python train.py --encoder_arch="coatnet" --model="image VAE" --dataset="single toy objects rendered from many sides on busy backdrops" --train_examples=101725 --image_size=64 --crop_scale_min=0.8 --horizontal_flip=true --translate=0.06 --bottleneck="kl" --downsampling_factor=8 --encoder_norm="layernorm" --encoder_norm_position="pre" --encoder_activation="squared_relu" --encoder_mlp_ratio=4 --encoder_head_dim=64 --encoder_fused_qkv=false --encoder_qk_norm=false --encoder_parallel_block=false --encoder_inner_norm=false --encoder_moe="top_k" --encoder_drop_path=0.05 --encoder_num_experts=32 --encoder_moe_every=2 --encoder_expert_mlp_ratio=0.5 --encoder_experts_per_token=1 --encoder_shared_expert=true --encoder_patch_size=[4, 4] --encoder_conv_stem=false --encoder_depths=[8, 8] --encoder_widths=[80, 160] --loss="l1" --latent_channels=16 --decoder_norm="batchnorm" --decoder_activation="relu" --decoder_widths=[48, 96, 192, 192] --decoder_blocks_per_level=3 --decoder_block="plain" --decoder_attention=false --decoder_upsampling="nearest_conv" --kl_weight=0.1 --residual_init="scaled_by_depth" --optimizer="adamw" --lr=0.0014 --beta1=0.9 --beta2=0.95 --eps=1e-08 --grad_clip=5.0 --steps=27100 --batch_size=128 --epochs=34.1 --lr_schedule="linear" --final_lr_fraction=0.01 --warmup_steps=1350 --weight_decay=0.1
Rows from block 1 of the decoder of a small image VAE, named by matrix and row number. Each number is 50 + 12 x the weight over its row's rms, rounded and kept within 0 to 99. All counts start at 0.
After each channel's rows are labels from the 100 images, of 14976, where the channel reaches its highest value: "top examples" is what is common among them; "colour at peak" is the nearest of a few named colours to the mean colour under the peak. Only what is clearly more common there than usual is listed. The data: single toy objects rendered from many sides on busy backdrops.
# conv: 3x3 conv (decoder.mid.1.conv.weight, 192x192x3x3, each kernel summed), inputs 64-127

conv.75:51 56 50 54 46 68 50 48 49 52 84 48 55 52 46 48 51 44 48 49 54 56 52 52 54 40 56 44 49 30 47 52 51 46 53 52 56 51 44 47 49 48 54 51 50 46 49 48 51 50 49 50 50 59 58 41 99 67 68 52 49 54 70 48
top examples: teal; matte
colour at peak: cyan; green

conv.114:47 54 51 64 63 54 59 54 43 73 47 55 40 64 57 51 52 42 56 60 68 36 61 51 35 51 53 51 49 48 46 64 58 50 47 47 77 24 45 50 52 51 74 56 59 51 54 50 53 60 49 50 35 42 44 34 54 61 44 42 63 62 64 48
top examples: from above; yellow; green
colour at peak: yellow; green

conv.107:52 55 15 54 27 54 47 36 44 43 55 45 22 78 47 46 47 48 44 49 50 76 44 50 55 44 83 51 51 19 49 50 49 43 48 49 51 49 51 23 71 53 51 47 45 49 51 51 55 49 52 50 50 36 24 44 54 60 68 22 49 50 53 49
top examples: white
colour at peak: white

conv.143:37 45 31 35 32 60 58 52 56 25 51 72 45 51 56 59 49 46 58 54 56 93 57 45 82 44 64 55 44 38 46 42 39 49 58 45 47 53 54 36 63 58 45 54 48 50 32 62 41 33 81 61 55 55 37 52 44 48 81 39 66 56 47 47
top examples: white
colour at peak: white

conv.48:43 43 27 44 46 38 48 51 55 43 38 45 21 64 45 49 55 56 41 51 50 56 47 50 54 58 47 52 64 60 49 47 49 50 54 60 44 51 49 36 75 51 56 50 56 52 58 56 52 51 48 48 50 30 19 53 43 35 43 25 51 47 33 46
top examples: white
colour at peak: white

conv.42:51 48 27 67 47 60 41 54 46 55 49 56 26 95 64 61 51 43 56 50 63 50 52 52 43 47 70 56 50 38 45 62 52 52 44 54 60 36 48 35 67 48 64 62 52 52 48 48 50 46 49 49 40 39 26 42 53 62 50 29 63 60 59 45
top examples: white
colour at peak: white

conv.92:49 49 15 48 26 55 52 37 44 40 53 50 22 74 42 48 47 46 50 46 49 76 48 52 56 48 79 46 48 15 49 46 47 43 54 48 50 49 44 24 71 53 47 44 44 47 43 54 50 45 57 55 51 38 25 41 52 58 65 23 50 50 54 50
top examples: white
colour at peak: white

conv.178:49 52 16 50 22 51 48 37 52 34 51 44 29 67 41 47 47 45 46 41 48 78 45 48 52 43 81 49 51 03 50 47 40 41 50 53 48 45 47 20 63 50 49 45 53 46 54 53 49 45 47 46 45 45 31 41 55 64 78 27 45 48 50 51
top examples: white
colour at peak: white

conv.21:43 53 49 36 42 46 55 48 52 43 57 46 56 44 44 47 46 52 44 44 41 56 43 51 57 51 50 51 49 46 48 38 39 56 52 47 29 92 47 48 50 54 27 42 35 52 47 52 50 43 52 49 71 57 54 68 42 42 55 54 42 40 42 49
top examples: from above; purple
colour at peak: purple

conv.149:61 52 42 34 32 56 40 40 64 33 52 55 52 42 56 46 59 54 50 58 49 59 53 49 65 47 50 44 58 38 49 49 44 41 55 56 53 90 57 40 51 50 55 53 56 44 42 53 49 46 49 50 75 55 48 76 42 43 58 48 50 55 43 56
top examples: from above; purple
colour at peak: purple; blue

conv.185:73 40 45 48 52 42 74 55 59 52 38 45 42 46 56 39 37 59 47 46 52 58 66 46 56 56 43 49 54 65 49 49 42 50 50 46 53 63 39 43 58 47 56 54 25 46 45 37 39 54 54 57 45 39 36 69 13 29 36 45 45 54 14 69
top examples: from above; red
colour at peak: red

conv.110:54 51 35 45 30 58 53 50 54 29 53 49 45 54 52 44 47 62 55 54 46 99 47 54 88 49 68 41 50 31 58 53 50 54 54 48 51 62 56 37 65 54 47 48 54 57 48 52 52 50 45 49 56 53 43 53 53 52 81 41 49 49 50 51
top examples: white
colour at peak: white

conv.102:59 66 45 62 39 49 50 50 67 46 73 49 53 52 47 40 57 52 47 63 60 53 54 52 46 55 54 38 58 33 60 47 63 61 56 62 65 60 68 45 47 56 62 54 46 61 67 36 71 54 42 46 50 59 55 46 95 58 68 51 55 37 69 45
top examples: teal
colour at peak: green; cyan

conv.38:47 41 49 40 45 63 68 53 53 33 44 54 51 49 52 48 47 63 42 58 29 42 37 76 58 63 41 20 02 63 56 40 54 38 67 32 59 48 61 55 46 37 49 43 21 55 51 48 55 73 51 61 47 50 50 43 48 25 49 52 47 29 44 47
top examples: black
colour at peak: white; pink

conv.65:30 41 53 45 57 52 48 50 47 56 31 39 45 47 50 63 33 67 58 28 42 41 56 61 52 72 35 47 41 65 52 31 44 56 66 43 37 54 32 55 55 45 32 41 60 54 53 48 48 52 57 36 52 43 45 50 12 32 09 53 42 39 48 60
top examples: red
colour at peak: red

conv.4:50 49 23 57 44 48 53 50 39 56 49 42 21 99 46 49 48 41 49 47 48 51 46 49 39 52 72 49 42 33 45 51 52 50 40 46 49 40 45 34 66 48 44 44 54 53 49 48 53 51 45 48 44 33 26 38 50 60 50 26 43 47 54 41
top examples: white
colour at peak: white

conv.148:44 40 49 47 57 38 49 51 46 54 25 56 41 50 54 51 51 55 53 54 50 46 45 51 51 56 40 52 58 63 49 51 53 54 54 53 52 52 51 53 56 51 58 50 47 58 54 55 47 56 47 51 49 40 39 56 02 35 30 46 57 46 27 46
top examples: red; from above
colour at peak: red

conv.39:48 50 21 54 44 44 46 51 52 52 44 48 14 84 49 49 49 52 52 47 52 44 47 50 44 56 53 45 50 48 49 50 49 49 54 49 53 42 49 33 68 47 52 52 58 47 50 45 51 51 52 48 53 25 15 47 51 45 44 18 49 51 53 50
top examples: from above; white
colour at peak: white

conv.79:48 51 23 54 42 51 49 50 48 52 52 49 24 97 48 49 50 48 49 48 48 53 51 50 46 50 62 48 46 43 49 48 50 52 48 48 50 48 51 35 76 47 46 52 53 52 49 48 47 49 49 47 51 35 27 49 49 51 47 26 49 46 53 48
top examples: white
colour at peak: white

conv.24:46 55 49 51 46 65 49 49 46 50 79 52 55 50 50 52 49 43 51 46 55 53 49 56 50 44 53 49 46 34 49 48 45 46 50 54 50 50 37 46 48 51 44 41 58 53 48 54 55 45 51 49 47 57 56 41 86 64 54 52 50 53 72 52
top examples: teal; matte
colour at peak: cyan; green

conv.160:49 50 45 32 35 53 48 46 56 33 55 52 55 44 52 48 47 57 49 52 45 58 47 51 64 49 50 46 52 40 51 44 46 45 55 48 49 91 44 44 52 50 49 51 48 50 45 47 50 46 49 50 77 57 52 69 42 44 55 52 52 49 41 54
top examples: purple
colour at peak: purple; blue

conv.103:49 43 42 32 35 59 39 44 55 33 53 41 52 44 35 37 44 57 45 42 45 57 55 45 66 45 50 41 50 32 51 41 40 41 55 51 48 90 52 41 51 38 44 45 56 41 56 53 43 43 38 43 76 57 50 65 41 47 52 50 38 32 49 51
top examples: purple
colour at peak: purple

conv.72:40 46 55 66 68 48 54 55 39 77 48 51 45 59 52 57 49 38 52 52 59 40 54 44 30 49 54 64 47 55 45 55 54 55 46 50 57 21 39 57 51 54 52 46 58 53 53 52 52 55 50 51 33 44 49 34 54 58 49 47 54 52 68 48
top examples: from above; yellow
colour at peak: yellow; green

conv.36:49 50 52 22 55 67 56 44 40 37 35 47 52 47 39 53 55 71 47 54 47 45 64 65 67 68 43 50 23 50 57 49 78 41 54 38 74 50 44 49 49 45 40 44 56 51 45 53 60 55 55 74 55 52 49 35 45 35 49 48 51 52 54 51
top examples: black
colour at peak: grey

conv.112:45 54 58 62 62 44 53 55 31 71 49 46 48 59 48 55 39 43 45 39 51 40 39 50 35 48 52 54 43 53 49 47 55 56 49 42 47 16 42 59 51 56 41 45 42 58 48 47 53 54 54 55 30 49 53 37 52 56 47 53 51 45 65 51
top examples: matte; yellow; green
colour at peak: yellow; green

conv.3:58 50 19 44 24 57 48 41 54 29 50 54 27 64 50 45 51 55 47 46 48 90 58 47 76 49 71 44 52 37 59 51 45 47 47 51 48 57 50 30 79 48 50 53 45 41 47 55 44 42 61 53 47 37 24 46 49 52 63 24 47 55 43 50
top examples: white
colour at peak: white

conv.166:58 51 44 68 54 48 39 50 42 67 47 50 37 73 40 38 46 38 51 43 53 49 40 44 40 42 61 45 46 40 47 56 49 50 45 49 54 13 43 51 56 47 47 45 46 48 50 47 50 48 49 49 38 41 44 07 56 72 50 42 48 46 58 43
top examples: white
colour at peak: white

conv.108:41 50 66 52 76 43 43 60 57 72 35 44 52 48 43 39 41 58 41 46 51 31 48 48 35 52 38 43 47 85 54 43 50 53 49 47 45 35 37 67 46 38 46 54 39 43 58 53 54 53 54 57 34 44 52 56 48 49 28 54 43 54 53 39
top examples: matte; orange
colour at peak: black

conv.147:42 53 35 45 19 53 54 42 53 15 53 49 49 49 49 39 38 60 46 40 52 74 40 55 80 44 57 37 50 22 51 48 46 39 56 43 53 72 44 30 56 53 52 46 42 48 46 42 55 41 54 56 60 54 47 59 54 55 71 43 51 51 49 44
top examples: blue
colour at peak: white; blue

conv.37:49 50 21 52 40 49 50 47 50 48 52 51 21 84 51 48 52 46 49 51 50 59 49 48 49 48 61 56 51 44 44 51 50 51 48 50 49 48 51 31 81 49 51 51 49 48 50 50 49 50 50 51 51 31 20 49 48 47 49 21 47 50 49 50
top examples: white
colour at peak: white

conv.67:54 60 54 55 47 64 52 51 49 48 97 50 60 47 44 45 43 44 52 48 48 56 49 48 53 32 57 50 41 41 51 51 50 49 44 54 49 52 55 51 46 45 41 43 55 49 52 58 54 42 52 53 50 64 61 42 80 67 61 57 47 48 69 43
top examples: teal
colour at peak: black

conv.182:47 50 27 61 48 54 58 54 43 58 53 53 25 99 51 53 52 46 56 53 52 47 55 53 40 53 63 52 44 47 44 54 59 56 45 46 55 41 49 39 69 51 52 55 53 56 49 46 53 57 53 51 46 34 28 45 54 61 48 27 53 51 58 44
top examples: white
colour at peak: white

conv.183:48 49 15 49 29 47 47 38 47 38 51 48 19 71 49 49 49 46 44 45 50 77 47 48 58 46 70 52 52 28 48 48 44 42 48 50 47 48 50 22 79 49 47 48 46 50 47 52 49 45 49 51 51 33 19 48 47 48 57 20 48 50 46 52
top examples: white
colour at peak: white

conv.88:54 53 49 24 43 46 39 44 65 34 49 48 52 42 49 45 56 64 46 43 42 56 47 52 65 56 48 39 58 61 58 41 46 46 60 53 42 83 51 49 51 45 55 58 50 50 60 56 55 52 49 51 61 49 46 93 29 28 55 51 47 44 22 47
top examples: from above; purple; red
colour at peak: purple; red

conv.6:43 45 47 44 56 36 39 52 57 50 15 47 35 56 44 46 51 59 55 48 50 44 50 49 47 62 42 44 54 64 48 44 49 46 54 50 52 45 42 54 57 44 58 54 66 44 69 46 50 54 43 41 51 30 32 53 37 40 37 42 47 47 38 50
top examples: red
colour at peak: red; white

conv.154:55 71 43 33 35 56 52 46 45 35 63 41 56 37 45 71 52 59 35 53 68 56 46 63 66 58 43 42 56 49 50 38 62 61 69 48 59 80 49 45 48 63 52 44 53 69 53 50 70 43 54 50 54 57 47 69 61 49 62 51 61 68 56 46
top examples: purple
colour at peak: purple

conv.152:33 49 57 62 64 50 58 54 43 76 43 51 47 59 48 48 52 41 54 49 56 37 52 51 26 49 52 54 50 58 46 56 51 57 49 56 58 25 63 59 49 46 55 48 61 52 56 60 53 56 44 50 22 45 51 35 53 64 45 50 48 51 65 42
top examples: from above; yellow
colour at peak: yellow; green

conv.77:58 30 48 42 46 53 87 53 46 46 49 50 55 45 48 74 27 49 45 18 99 55 79 82 60 43 42 39 68 46 42 58 57 44 53 51 58 59 39 46 51 65 73 54 34 55 62 39 47 37 67 81 43 52 50 67 47 42 52 49 68 80 57 57
top examples: blue
colour at peak: blue